Weights of a small image embedding model: 5.26M parameters.
Rows from block 2 of a small image embedding model, named by matrix and row number. Rows with one number belong to one neuron. Each number is 500 + 25 x the weight over its row's rms, rounded and kept within 0 to 999. All counts start at 0. Numbers have three digits each.
After each neuron's rows are labels from the 100 images, of 14976, where the neuron reaches its highest value: "top examples" is what is common among them. Only what is clearly more common there than usual is listed. The data: procedural textures in two colours, tilted and lit. In brackets: how many of the 100.
# fc1: MLP up (model.blocks.2.mlp.fc1.weight, 768x128), inputs 0-127
# fc2: MLP down (model.blocks.2.mlp.fc2.weight, 128x768, transposed), outputs 0-127

fc1.140:515479494512516485468504488509494477473496553507492464508459497515512509524530453486511489520473497481515490549511475496524527524512502496538505516488541482539526476481496510483489481532485503481470464473504539498492480530515484522480483486506498470476502535454510527518491528466502425497446504470471523492531495505440483547510536509520479513518546493503484529539563495514487501479446
fc2.140:513499509507441494502510509502495507433569503499521510501515502516468498528524512494564477481502489548505499486483471514497481511497507543522519507577505557479517494516465501492500479502462495488493517472495488551498516444484493498533480510527503480491512530490480500534558501495483530497502451501497477499506525478481480501506479489526477495495478510498476511445557431498498506483503
top examples: grey (78); white (45); ground colour: grey (42); yellow (38)

fc1.652:483476522559505488474435492533504514529474519455494471493535497489496485492490481517513525480503508468513528487469491501477535490494527479500468499519496489521472524540506453557533490516526495477514454482472499460508514488506490523460530502502538490497541527462514520523523518486478491486472525498533517535521520507485442493481462503560486538500523531468534471488496460513492546494498
fc2.652:519507480450523481497512522493450542545510523499481533512497450489515509490483476503562445493515493491485489526487498501474487475508466549512549489443516507513477513540485511483536502519512499545523453551521488538499526525483492514481499498486499480530507470539544453475507500496492538500489493481465525490525487498519506513499527529463535493512495493512478507459448532525515504474502
top examples: black (55); orange (50); red (41); pattern colour: red (39)

fc1.14:447508527478512462467482527501549500527495483521544523472495476529535495516457505461482478506498502519510555518525543507503482510480507503513486514482523465507522466492519536475518535521508483495472509467502553509529469533547462493505506480494470495512470512472528529533461455538476501504482494523460520497468510455483509487532533518467482481469536528514496510527533488502488474469526
fc2.14:566529500537536491490481479484454534522459499507449483501499456488503516501512472510546519507492491449490497540461488505501515494527498539475530471482522526536468513501493485513528493499513514505521496504503436438517470498498454512439532491510481493487496532482535463507560531483497464489476509502503513516517521503494492481502514488550482499478537496482457501523499492521523516493472
top examples: purple (44); ground colour: purple (44); pattern colour: yellow (35)

fc1.116:510490465542497494498471461501541500512477567520514499530466458529495497515532509474481456537493506485490504524493443472507534483472489493523538481472506492538532486491547529507496522533475482529515480497524511495494517527495463490504491491525459492477498550466484513510476520488485449512450533514502485492496527518484495554481485530493483522541530463502488493539565480498512503494501
fc2.116:499487507510456559527499486505506506449544497513520505493508498482488517499499460502572530477477541562496501460487481520517492495507530494494507511528474536526513498489460497481489487510464531517497530459496477491478512445499521490550471491492508450502537539496491506531568473508522550485508508512506452496481521487515515501487502520548474486483465490493495486507550458497506495510495
top examples: yellow (98); ground colour: yellow (78); grey (51); pattern colour: grey (43)

fc1.699:511535523512502467519491524477477514468530496466482483511501482521492481523515520478526518481464482477472493534533536465459479470521507497460501545529466517481482522504477501469491505464508462507492512485452532508494463523529500485455468490503497484472481523464491514488492506476460539537484506524517522557518539522494464486490567488495507538487513483531526491490522525453453480497456
fc2.699:517471503506540504507452497498470489505522502523527479529462520494454511531452447498454501494528485497520531496482448478526510533511524486520470477496502477505543519493503519483468499500470495426510468492530501491495516466554520514477502518487517539527473514491487506479491528465503512501509509541483540524460493501523498456510491528458481525462446521515517466478530488486507479540483
top examples: grey (40); pink (35); ground colour: grey (29); pattern colour: pink (26)

fc1.64:525507487527524529525476496439565462459492564535550501485473493489567482522514470486446518519484516524477497515488516505507460507506485458492521514498481472516520458488503504501474478479492496553483531530509540525480466493498517481508461492497467489522492530511489523528465531468502497518486499527460503511526488520516516501516488537508499488532484516478525508525542528491475476508473
fc2.64:489471483422494452494539540494451517538518464501474501506487519527476515492495549505543463501522504521514499502514490496494498501506548559512480526505521553493488513463504509511491527515522519509470492503505497513493496497517511526501510491497494572499520497488546431460524469521476528512567466502481534522466458505495509512497478484473513501494512490518476500472468505508509529486488
top examples: yellow (93); pattern colour: yellow (71); white (61); ground colour: white (50)

fc1.125:464531554511488455502487495493512502506500487484523464529486502523476519517510490490487502544494482479532505530465492447531463480462544517503481538521538497520502478510544517546499511518541489519502500517509525459465492529506483489459493474459519556531523515504480516514480535491451493467519471531485547541462476501455484493493513475519453506504537512456475489496497497496497509471502
fc2.125:536496514513464476497485543486508502481449484516500500511488518490487489455508464500501472509475487486507503520482490515448458505508511518522504494540527499481521467568467522517519473512542498505576425486491513515521512512500515579456500495486501490516484502493517505500563542517486509499497448493479485522505520504467480503524460477501466509501510486482463506466527478481501516508523
top examples: orange (78); red (72); ground colour: red (64); pattern colour: orange (43)

fc1.157:517468519504532449500499490484500485471475509519490449518477520507511523481541489483479506550517502498514522570507465483524494521484500510535524513507561510530526462480505548468466516497505514525510476469511530505497495552516502500493466507498494487501479504501513526533469554467529455519452502512473471509479482510456479527497520458499498494479530502476456534522531517482531528473468
fc2.157:500517496498462508476518532501497500464560488500509503483511503500477487498503508490577497486501485531524501485513509472496496499510513568494540498573510537505467480541441497513493473525483524488500462483516509539491497486495492498529444501488509470496502489509514496509580482498485563495498437491476510503508501502484518495512484490508482489480481515492457488428526469500518502476491
top examples: grey (79); white (59); ground colour: grey (44); pattern colour: grey (35)

fc1.176:521499515533504499507454501522477479485416490477464486472523541516520518470537476489461525515476479469466510513472492491544486499509501463467491500453540511488513536466494522495450536506517504463463489473523508431504493524491503507509524516482511541528501536476498509478488494454491479492509529472527488507470518482518481519506512499532511544499510511512486531537491525497483561518499
fc2.176:442487493481462522511499503503479492446540483515488481499518573518470499484499533521540512494487518531504494483537536495504501511506523530514475504532438517493503515458491523493467495495519514461459544485495496512517498478504560494554499520505490524517524469489477470497528485515490523490561478500474458493495456487505496488506521462460527482483448490500518493504435509501506505488502
top examples: pink (95); ground colour: pink (78); pattern colour: black (29)

fc1.388:472462501582507516490478528464526460482505532500466468506483530473501487479517466545508545522499467454507489495464466471501471462517506471480531506533542465521498488546473498513484471507508507514504452472481489503501515547498530509475447518501516487496480484483449519521494552495483467476475487484476506522522501508516442539517505523533506519500486507487480503491503506492529499482519
fc2.388:545499502463541472505510532509532505486518489490534475537490449501468519517496553466513501509479514561488514505466506501510524512516481551496457478490505544526514531507495492482516552501508522496499530507508445507481531451499426483489538500525524520488489536500526475487516521508520533479505500492498487512509526493475516472505554482507481527505501512493446531457506456502467515498488
top examples: black (46); white (41); ground colour: white (32); pattern colour: black (30)

fc1.8:530530525517498453508500459541522482520501511462523494512444496530495498501498478465453497520503497458533480584491453464534486517472515490510513523460504517518538523482567511466509506473488499527503522522523514484492505534522451509473538452482507491530521514485527502499502518489494466475494513518492507491481484494453481501505499510522507506496560479452487525528518515479513495490472
fc2.8:459499513498409490487500543497526481524514499492528483500483521510458511489521508515528476477487480525507493485502522524460512490496503493511484501531525552477502505561470499530490520525510491469545464427500475487526487478498518501511499506476505501521469525485506497498572520481482550484499491503503481499502542497493478486463472509556475487513503496499489523446540465503477535479533
top examples: orange (83); ground colour: orange (68); white (63); pattern colour: white (52)

fc1.255:512498474520516517511468494483485497515512483464465536466509501554469467483518497532462496461564528535493497527505482520519481519467475524539520506504485471522526508527464498509523475478501507488508531456498497466497513473512509472460466500470501452495491510459498484497469507501457528473523527507486518522510532498452553527519547481511474532522477506475470475534509545484537478480524
fc2.255:501522494506538474503495504489476478490490508535555510460506507464487532522465460533526489500505465519448464491518503490489521532483483472508491478514483474507457531484504481489490532506478515515516502482470501507556498473484524495491521472443508512464505506514503488458521486455434531504484512483499549519483486502464454500451486520543506497474499534525485492474502511537465464529549
top examples: white (39); grey (37); ground colour: yellow (26)

fc1.189:532507500492537524500434537535496466484454526482530482490473476472496503470503493449486539508481493514480497492456492453518488502492476471492501469463535489513540539526475538499431549485473508530509523523494477473491491532468486521493492509442493493514477503530497490455475523486489485527522542507515467503506526520531503519498523511519507517495508515470505506460512501465480548533509
fc2.189:490493506525457477487538471492497536485561516487499492484506513490483497555504501491549460493471528497509485554515491496494520505494499552511497483538428520485496493490529494504545477503490484492476493496493510503487508431523524485533491509508460463503502497464536482472545480509498459505491438498501527500510452495483504515485506474494512499521473488502545505554433502487528490483482
top examples: yellow (67); pink (42); pattern colour: yellow (41); ground colour: yellow (26)

fc1.691:496506515520494460505487496526539467502459547508510518516506461533526493543515523493444481504521521481513523527496473492511500463481472496514500492466538467505554478509525492497520541503488473503509478487508548463516520543488473487510496494506449512486485533479490520502459541465454447503483535489516524477540497523490510539465501508531512471481538541471504515521549474502483505474473
fc2.691:460496494490484491494492472487532533485521518515523500508506456513496502460492406509513465496490532533502495471504498522476467515505472494537519478514443535497501474519504493507496461503469495524560460472492452483500502462499561525458505511507496471504507486528513491531524507526528517494489512485512481497496549494495474488501428520535512490510504469526514471546521510513474498541503
top examples: yellow (66); ground colour: yellow (51); white (39); pattern colour: green (29)

fc1.12:479483474518495544517514463451570484449505553510539537512509498500558463496516467483446501507465521537496465483514488485534490497508469463496556502497500475520521456503500522471480509463494511525500534482504543518516487487531517494514478518514483464508473540529474543537503534489491497524484460530477478488517486492529503525521498533510517487500494485489519516508510495483512454489496
fc2.12:499488496433502443498514558507448509572501483500494500510500481497493501508503539496529472491547504494494515493474492497481505486483562562512476493503544554491502522506496492507517530523539481479490474513493507508503520519498496530486544503505521563512495494499547447468517482498494540501554487507492537509486475500485523487494479494480489518504528508504477489442458504509466515489517
top examples: yellow (94); pattern colour: yellow (72); white (36); ground colour: white (33)

fc1.545:491512529548540467513510448458503472457474509508452469506482546500509477481548509528500521548508454459512482560494471470546502495512510512488542507521526451504480463473538527498506461485518498483504514507492500504521466508529493497479474512492519500522496498485505514537506550465486467499486463530479484503505472502467461501509507474489501483489525476479471532538499540526530509493484
fc2.545:523506502474484537486493510503514514469510472496519507488509536483535486455499477489522520509474498535516495455501523501487500510509524503492497500536510482512489466518416499497514444487522553501524493494497468526503467496508528553472461494504525472507493496499502517573562503526503540502489475516504484493500536473497500511504450461529470491492480474496441511457553492478501515536478
top examples: red (98); ground colour: red (87); grey (42); pattern colour: grey (38)

fc1.217:478465551552464493501435464477514531506505511482475471486548506493490500467486512490486500551501491458473543524484492495477521467487514493471489497521492501525485493540504499514511472507510489503533470448488523464480520523538510542474541526504521510487534524444523486523545487502484476470464511518507521558482526485479447501492492503497483526493528524502496515513528502499534523505457
fc2.217:506486498462531512503508494514476526554527498507487472502550469513531504544481493516518478484536481521486524492526520494492532493492501528480515502425519473503466502456461488491544496538485474512443489507507508527514477518506458496505498512505483494513516535524560498506494427497492537494465560513500541513499509529505516494497556528462516501512514507512482508501484485520512496437495
top examples: red (81); pattern colour: red (73); brown (63); ground colour: brown (56)

fc1.92:463498532539504466467470465447506525517460504500491525479551551472533486496477511484478482527509442472521510553507473526479469476513513494488495516478523471477502471513510500502493484507528492496494465475502548512521494502520507529474508540505471490526511499464524523500496464477450427475467475530489533530503506452502474548497481509500483507494495536527513517542489524504510499497488
fc2.92:501514495516469451478493469516511551514564486485526524494500485500483535545502507518541477494485486544507488531530489500496487509518476506524482516521453514487467475513578527510524495495441453490481492514505484473504510482497503480513507473496503463505469519476508481508504494508514434512438522501484548498516509511511493507492543482494535511520475477503561497545512461512483510463505
top examples: blue (88); ground colour: blue (83)

fc1.579:488478489499483494522474479513487453509474470475539517511495528511490493480502493523463510512449517541510502521499538483476514529481493476492486508487477501494446544507503471508502438481480470475470527498483481490514510544519498512471501479529504496501473513481475511481476442531516470546520486556455522519550524545471470472500531473515521448525479488491472474490463457535496498507486
fc2.579:519457465513515472487495464501552542496499499511527456495512523506478473489536535476501480517438480484550510472477464486504515469488538523463482510487526477480556447532522489475475541486528520513548517488466507527499477487560514489545506480467521501520512506477539462490508481528505477500503509499494479475442486515474482496523522487496515501535534492475503512505485495478501477474509
top examples: black (42); white (41); ground colour: black (26)

fc1.298:506498527508482516463499512524486491493523482513526476508487470526469489521502476450480527530523454547512492509505473480475500481465473534496521478487498453486445476503509493465511468536455470469504535502475452465504507520542461527522468529460506542530515493537502521517510478523497526499473468462480494515513527515519540473528567497488499534523482497520513524508521510543491493480491
fc2.298:485486513499504541518507511494450535500511488429521505486496502523548533522484505489472496453486471506511554514499498554521508488516519499466534444496480479547530520493545497531473524493476538572526481494496482515495520524503483496517525503469473516501447490483497511477505495520538482501488490517452505505464523486488515522471465545496470498458509536531497495487502509495504536537506
top examples: grey (45); ground colour: grey (27)

fc1.549:520494523488570522498456477534533473486463545468520462517490461496538508508482510475442562517516529508471518500470503444548515481510471479461483504442516512550523505498501479500462540472494532520496506507500513467450496492508474474518512501504494499481517524489493519506504508482539495492493531483532467519475486515507524518520512503548482528504493499498475489487501524458508530523482
fc2.549:508500495503496488500500459498460601522557504504468511486504498503508492531497507485556472494492492490505501526527499511450514509507504496524491496527446491492464483491510510492597453521506480479500502486501495534511523486509496512463547493481478459511482476493541497541562470524492470512470482488491530491486518499496460501500530489455497503505473502518525503538479487505488494488476
top examples: brown (49); yellow (49); ground colour: yellow (32); ground colour: brown (25)

fc1.72:501523500527510511499501482494567471491464513478532466538499491500507467516502475479433467491495519487469466556482475466499475501472525510496488489465515510471536502495517469491476544508493481463481496495516524449483516490534507495530504501541484493467520589513487539470518491488517473510484485456488508534494530516479520496512500522545475501545550524481500480514498501484500507508467
fc2.72:522506485438531491496490519500461484477496508504503508520506471504528492440500536494496519473477500543493525433489509507512495512508449458507486492481470487511494519497508509490455518469506501514542581529476428571500502505481502492514505517482492519486507473507479478475434533475500511495550528521512461505515520522531488511486539509475537500504491500488509504476494526500512496522485
top examples: teal (90); ground colour: teal (67); yellow (42); pattern colour: yellow (28)

fc1.190:468498492535483465464502481495521524570479510520480466488538519507491473503486493503490468497493513488525528555522478514486517508505506515522530504487501503482519477477538508505520483577497473478507453486554527465531494499516490486485535543530490510489509557458524499486530465491462455468471483508481529527504499499467483537501487476485482480499542509534532484539528507491479525470479
fc2.190:514492490488485514512523446513480513481575488503499494509512467511488522526496518497589480496496520536491498527495492507516494487484507580493530510560486525483462510473501483488515460497513525517471521549513471528514504452501510471541505511515490459488500483506505461506543451494486515479506460510489545486513457500480518506503561494508492489485479501510497498495465490518540482475498
top examples: blue (98); ground colour: blue (67); pattern colour: blue (31)

fc1.260:520498523480491495547490467470494505519491489492516467480508521521485542497490471530482500502497511478477530518520466467471506508522483513496496549480512495461483527553550459474485514503491501546487516499444535501514519506534482492527529487519531501532542495531526493480495456503479521544515467488493512456503466525516471498534468534446498530473459454483508464485542496498507516458511
fc2.260:485528532512520469463513503477486468484487438521520485536448520505468508519495501514500502487480505514521558474499488503444521500513506502472506499479474497507484503519496458552483506452493524499488487539488495503516526488485502523499526517490539505504516479477482512510514498482488492489472520415522524464450465512466485468535488536460480463439517512484494492496504498542503545518536
top examples: black (37)

fc1.201:511438471487466480458519462483504483528515527469531535517544552510518520528536475538461470474474466533512521511508461477522506512495458507510459491483510504495493529526495463540485532477498520506482530491509510531488518514502502541485542500510538528481489481489520540467515493533526522478465472492478487474528475519504489504517477518463498484475508472468467460554467503501512489519493
fc2.201:520491466481508465505474484497482450489491533478484501548502507498502506491521504482494536478427501522530484518539506520551462498518541532514501503495466457486517532526509463542480542529524470479500493487536494470494484517484477500514487471495465478460465512494451495539523509505514460507528545472521502487488480493475511531533506552532545522475497528496521507485507504544493530509474
top examples: black (39)

fc1.442:500499529518541478510486473470510518511484504481504483500556470522539463506474529501428488522542532484478522551503504465521528459463510499504520496442472457525504518473567489478522494491509488518505534517500530470463476492489480502498492521508466504483495510517547539485481484455501456485480521546513517494458512490510507518504494523509472500506528517491493485530525519480505472469456
fc2.442:543480473443513494519469478514504567508534500509488497507491476497520525500483421492515458482468498519479499494507499512471501525482469533505530506479472505513487492471482513479509468504466539515542483506498447510494504481516507546435505517515493424513480502497540425499549479520484496485480507506510509515510514520519497498527476496510520519504485469497479523524480537481460502513493
top examples: brown (99); ground colour: brown (95); pattern colour: white (26)

fc1.315:522471462535529535486481470498489535510502489518510470517471470541532516533523495506521475524509526528526463488495494468516461501453539524522521461521461468462492488491508479467508522549479530505457505506477465546558488494471482535498525513462484534526495489523484493491511518474525507517498541521512522534489492487532464493527462515516497522476503511477485518490504474521462536547520
fc2.315:498516500476486491494470509536472454508521491470522487541536482514499513475482504533474540492471468512441567498521515549492534501518470519506535503497498495518495558502509503524486487483537515481479504509480510464483470520486474518508514517572485477509508526483494511489505486530526469485522491441546482486481558518482516465484518494485490503488452512491516535507513544465507497463471
top examples: grey (37); ground colour: grey (30); pattern colour: orange (27)

fc1.536:482515509525529509516490488527514477473481518470458501466500520516527545481514527483455548561484470492483516493490523453548487524476479477491506553482528499532482530507487551529425537498499519544506528524489481487475482525495514505516493511450500521528481506514479480515446500510509510514497530522510460494484476493486495542463514500488536505482507458484487509529516525472480514467508
fc2.536:495503506512447526502509476486488548499516488496505491487516525496492464536496463525530461476481491519496485479516521518466507502489530532506491481503436498512534511457494490503536476524519465500478538484501514506494496414505520462549531522504486463523506549491549517516585454506499496515547496492490505501483514498524512496494481498500489498501504529493545494491431514521520502497489
top examples: purple (64); pink (40); pattern colour: purple (35); ground colour: purple (29)

fc1.654:522461509483456529532510499496458529477478537524511511485505512517507502444493561534459495523462525491510544507491520453488526498486492534459450498512515522520483496515533472500520508535497486471478479490456524536460556542512473471515470518510515471496473496529484470457479487508477496515537473475461524512496486502471482490520494514478527524478478496540518488534484494540503511476490
fc2.654:461493544515510475540500493530496485496498427544535504471502483508459480508527513469478515497440513511543522490477512525521492521442501487430506532478488510479499499512496465475495488481499535487522519496472495531516475494562478518517523503518571514539501471508519492508520483490513495497485484493496530496515455509511477501492492545504505502468441518536503502498491539495522521486461
top examples: white (44); pattern colour: white (25)

fc1.43:484457477457511514521482473487493520527497519502528477516468471529468470495476486535463512514501501465532505509507460524463516522497489452507508507519512500502448514520518508502504470513524549472476535505491528505466483502529480504493481527470483506482475483488497544469478464494469472504481475475475501472471536503547556469474442467487519504476498537450481531501478499501523516560506
fc2.43:509488436516478494477505504499506537482504523489535466467483501494528510485464496521493442504472518528495460485462504489457502469518500548499472470492499471498507484501502515467482508521480485543480515500481479495498474489535501523498500510496484522525472502485484498551519545490532541504475498553481546481474478504494525571483545514502501478519472493491524480496481478531469561506436
top examples: pink (36); grey (36)

fc1.425:476527505544522502485496484481543472542477542479475462504516499528509532529475499494460497571529497486461491535481500472500515504476492481491522550477514486540471489486520516523476482538453466524494458479530516465496497511482487527497500510478473513523517525499537486529515490499463441512470518528490498498481478479484506515469537531508500498482509513525481537574524529509474516485480
fc2.425:504489515422457510477477522516474534477494508488536499527521537547515497507471518516452494494467484498492499452518509521446492478500469515494483520504481498493547479489490497497504482529489465456501564500493508542503508462534489529522500491471469504500541504491533500512493516548524537477566498510492470504472541478515494550510475519499484538521474504478531520481490527478517496514494
top examples: brown (57); white (51); ground colour: brown (37); pattern colour: white (30)

fc1.683:501507508514540516506471479501562500527505516517491521477521473499573482544471532449423499505552514504502501473474494493516493474479464480475521484445469477526523494471529510514523531479474478559492501529504490493493499502489463478486520490481471468517487527509487507474470480487481477528462512512497511503509497477504498514498524537519533469471481534481495497531516517457458465484503
fc2.683:527497489407498454524514503497485510466477474513505508489513512505539478468500466476507479524465527532507494515541487520505487539501517510499491519477515485482540474426506504488511503483491539524481540497514500539509476494551501527501503474490503526478500505484537497534523497519496489528546471486474503533469452457462520514516473458510486484520522485502489484521506546471524513549515
top examples: brown (81); purple (53); ground colour: purple (46); pattern colour: brown (44)

fc1.414:481474480553489495465463497496494495511438499465468468524533547486490477474516462531511479512493484479456503531519477465501505488485492457505503523456517495477489522491477492551457488540464513494497456493553492447558511541492503513485505529471517522482460536488539493466523480473488483526479526479479479510509491493492497505489511493533521532476536519509519498501526508525485542486511
fc2.414:488493506495456473480519509505502482419506478515506500514492547524448532482487536523539501486465483509492492507502499499529490490499519525522455509547487558504538487460523517506467550514508552473476546450509505501484500460493541539542503485479522538492510475477470480510523534509491489508527463500488477519474451508450493489496541469506502506486496476477507491525502498519499518504489
top examples: black (78); pattern colour: black (64); white (52); ground colour: white (45)

fc1.398:462513530562499492499488465477491492488491534486481457495540543526530490455519520501476529565488455492504536536465500472555500464476522487530527544487514464524479473476503494518480508491515508465485478495501539497499490508497474519493492527488498523554481516506497554524471521455473482514510474504461484513503465481470461530490515518493508494512557519486485496515532527512488495497482
fc2.398:496507508484516535494461521516556519499484472509519527498513563491521510486490455513486525526480497509516507471497536507451487524505502487504508503514481459506475484556435548524495471505527525515566475498480490533500474487498543555478482489480490504535490488496510490501502495545464535511495484529516482477483510496532506509492439455486502505504433498506485498476500508510480510553509
top examples: red (88); ground colour: red (86); pattern colour: purple (25)

fc1.226:500482512476535515500479467493477473490458554471470465486470494483492455524533493501492511471511518498529537464476457466497469466459495513508493467533505521477528501511457539467491478534475477534476477524490538494471501479527540517524526512518470525509497463486485463488507458477494486465483524478497481443496525495496491494478495478440500470503489470528488546501475500524507482505455
fc2.226:467510470508491490519477505461485465488514504508495482521485500511512514495559490482507519498429467527508502494470443512504488526492489487508505528480494528475454498459498512529533510531527483476528481549487514502478515517498481529482509490550494517477456532501488498480514481482547529448460489468541472500528506494513554509451499523537530500491486545479562496504533492513494504475478
top examples: crumpled (66); yellow (42)

fc1.88:529512460534478474481485479468483482512509467519488500511482457486472529530504498494459512469536528563514518494484468493489495533500539492462549468494465470520466485490511504517470489487519529457518474502531491484497524506546525467494500514483495521522449463504469487508473522495517479493527497495516461526500468462464503482481496502538540506494489522532505464481537489529446455482461
fc2.88:522488480494513505520505506502530487491521568506523524507504527495553484513461495481532507487505509504518480476488485496498492506512500522479498501485488498517524473507531509413495529477490474451533499497497498526508485507512487510465488476475503511527513506470523500494512484530434497589530479553505476505448496506458515506464523471563520522503524517517524554484505480478519504532480
top examples: crumpled (67); white (42); grey (38)

fc1.288:542534521478536452523521458492508509504487512496502534512466477490536482515501505441447477539534497507521490537468473501509484540465478516547498497481483498539513504489590502480534547461469501507491529532501502515468483483478497518475544481506500519508544498491520472486463517518497460521469503513479516504457483476463486519498514502496513519522520489488495501538479513490466492500469
fc2.288:447506498449433493496499544498482496488534479510524504489503529504462503470511506526576476472473492561483506450521504507476482486492489493500495527538487559467481510551477503515477500507504493478542480472520475526505512485499563494538498515485521469524481506516481476470532519512494547506544479487490484481519528503520499483502481487499515514498470494509523485447475475506489512502542
top examples: white (69); brown (44); orange (39); pattern colour: white (39)

fc1.515:514496548524464533523459514489516506497515503483501461519532529551494541474539551512485498475550528532472523496542522507526548508490477529505533473491515477484521509529508517469484522467474532502478444501506514504488471498451483501461519468492489469483462464481467517523495508525516510482506485476475562520491536489514486487523501482446538505517501496494524496522467527497490510522481
fc2.515:528516469498522492495498499474544511505498499499481472511529503501501531512497528509508507485401499462449516499493449453529507505482493476526499468504493503484505513498473469495500459502497537491515498500542491490534508482449465511515504504485540527478464557475492512492496492520487540486464481498492495486561483483492535544519496532475488474518524489553518429511494500526480488500525
top examples: blue (64); ground colour: blue (59)

fc1.344:554475535541510474501475515504509527448514509546504470517507494546462473496496519503453545475529520532481526474480474476526487497482520509548516460519496538490461516461499541482518472482476488459522504508523451489539464480525515496483514530473505527502494480521534470494497500512488521481520517526490529464519492526505476479494473505496522502506475468531542491549525517474501466512463
fc2.344:492501500480533501531547500504482497485517478480457516520533484509489502490485517493491530532509478498482523507500526526469476537473492513444443502503516504489511523512507501466474522521500500446492488490453517497494522521555531509486541482476495468505483497450505523471505511542541500534522553518545478539434475476470504466501494461476479506484516517493511514486496492449518562502507
top examples: grey (39); white (37); ground colour: grey (26)

fc1.81:467492543536471490493494456499530497512514511512501506503545504516507538523486488479499540536485484469504529473509507489527529462479507470483499525500529488506453468505526519560529503530501502541479449490496521473490457536534520535483493535483493518550494505490479496537489500526436470464488523536460540510504508489493496491451507529521489491443538489504488518527525475497500511513533
fc2.81:584511499474558520502473512486458516463468494506469491508522495485535475443474460509473531518484498486493499462506509489486484507523488501482527475509530442525497492521455516495514473490516515529568526555459477552519490513507477518475468522518500480504497505510516509526479538515519500523521479508512467499514500501511485477529490500482468496504502508488451509462511539479508497545473
top examples: purple (53); red (42); ground colour: red (37); yellow (36)

fc1.174:502469487490469469472457466504525511519527508480531484516485513533514465515477458467514549483548492445524462481529519504503487453506461526487482462490481488501468520463530525536486517462524507479504452498476532531479499556509526501518496483464530513476491535540534508525474501522505494498507510473519479491463502520503511520492507462496490475524481462505512488520544525553485521506472
fc2.174:497482452525485473570529499538523531487507485502507500515533519531464521498502497506496484551488513552515498481479485492482524565494526505487462474497515495486507492504498487490501527491468514482542518504488498493502513514598490528486513492526448506495499479475545500518506495536473508519469496536536490528476490464499510503495476462494515501516460528512485564512465505545495497518466
top examples: pink (49); ground colour: pink (35)

fc1.16:532497475521454483509506512455527515529529469511516506499493476523487503496470494460478558524446513477515523502518516506502504498466508509489521459494483494534475531454529544471528503490467480506461483446493475494496477475500512501468492521468541500537498475486480516474540530478538527500475520483485494478467531525515466499499486513507463475532473513481493488452478536527477548474547
fc2.16:488494470492506526534531485484467458509497458447471454511470528537493515501545511488472485500482500481473482515541536491504506530532495497551519546504513540501478439518464517476501467460491472469508508494492514484478510529481489515514499479553512500520496483498522508523474531466509508551504489554544502515520513490537463505497483473487493529488496485491496447515507520533547525481477
top examples: crumpled (66); brown (48); grey (38); ground colour: brown (33)

fc1.160:504477505534515508445496504492523471538472506504447456469513545501494495527490492491489511515555487487516512548516480462504487497484526505465469521487534505514494548492493488520493500498537508509476457516527516449518509581536485539495486528464504511513494535467544470472492475511500485496462499481493534494474505496476467490486508483499498508456496554495462509506525494481477545502460
fc2.160:517508490492490509496505465514531499439517518481587491498488497515480497526517517490507498519475479567489499517476475481513466485481502493491521506526468532494553483479567506492475531487476526493493557490492494501479516411500514472523510483490517461504492510518434522496485533489508487522511470493496469526488516507481531493499491546481489506531534457489531480515518486501478487508488
top examples: pink (59); black (52); ground colour: pink (48); pattern colour: black (37)

fc1.186:498455522542514467446488561498482498537452487464468458499491512506530500487486488481478483520535487446483522551504496497511511487495488513499488502498557480509488526516452485488499489531494488472493446488542521494528515575514474519471517516494517528502493505485545472453518481493503500464487521511490525493508493504491478512523510493535502525489530540497454499488504502471471551469494
fc2.186:517482509451487509480489450501527505438529497512585497498515481495489489527499541517511486505456484588475491491499507495518477505493506514493501479507470552496537444454553505502510516490477524492473550459479492509496507434530509503509527490513532474507512500491455531522515521509489495500522471508504476517478514492490512525501534516478471495499530478503525493492517475504490465524512
top examples: orange (61); black (43); pattern colour: orange (39); pattern colour: black (26)

fc1.450:472475533534480499525451481474513488490456505476492453507526552466523454463534469523460503536537454438472543516503511491510481471499513488507485496515489481505480509493514507514479496503492496484503482464463527484506518534488496527473525511497528545524495529483504557516505498455482489513498483482471485560460493498518471504525512500494484523514554506505517538519489547508515490512464
fc2.450:489490509471491475501503533498551491517487480498547511501506531502502488536492577481481454488524528556494506538546501529485496532509503520532459483444478516501546500462555477487521523510508457485450521471511529478502503473492489491538548502517480519493501530492541491465488470501515500504505528479489499502484497485481497511498536473453507493476473521538512507489462470505450502477496
top examples: teal (89); ground colour: teal (87); purple (50); pattern colour: purple (49)

fc1.371:428502525524452496543518461499512498506453490494521497470513519489491467486498494493491492508461499505483517524493513479483514484468546472499483516471495507485535500487487527509483488525499491466471468452512540453550487486540548534481493518483488556515472480474502556508511491524462471509527496502462515534447497468468487507493465500501510507469526487500511521540511546504521510516533
fc2.371:548495501522514521485501507501447503502539492514437471508508502487516498512500540497533512491522495464499496502465492504492497466517449516489505498536477471515446494559498490500512454481541479515555524553466441512503493503498498480504514493520524486479512495500518438466519531494515480514503508490502509486510513505540505512523564493463527495488448520477521488480439486535504496491475
top examples: pink (64); red (46); ground colour: pink (39); pattern colour: red (33)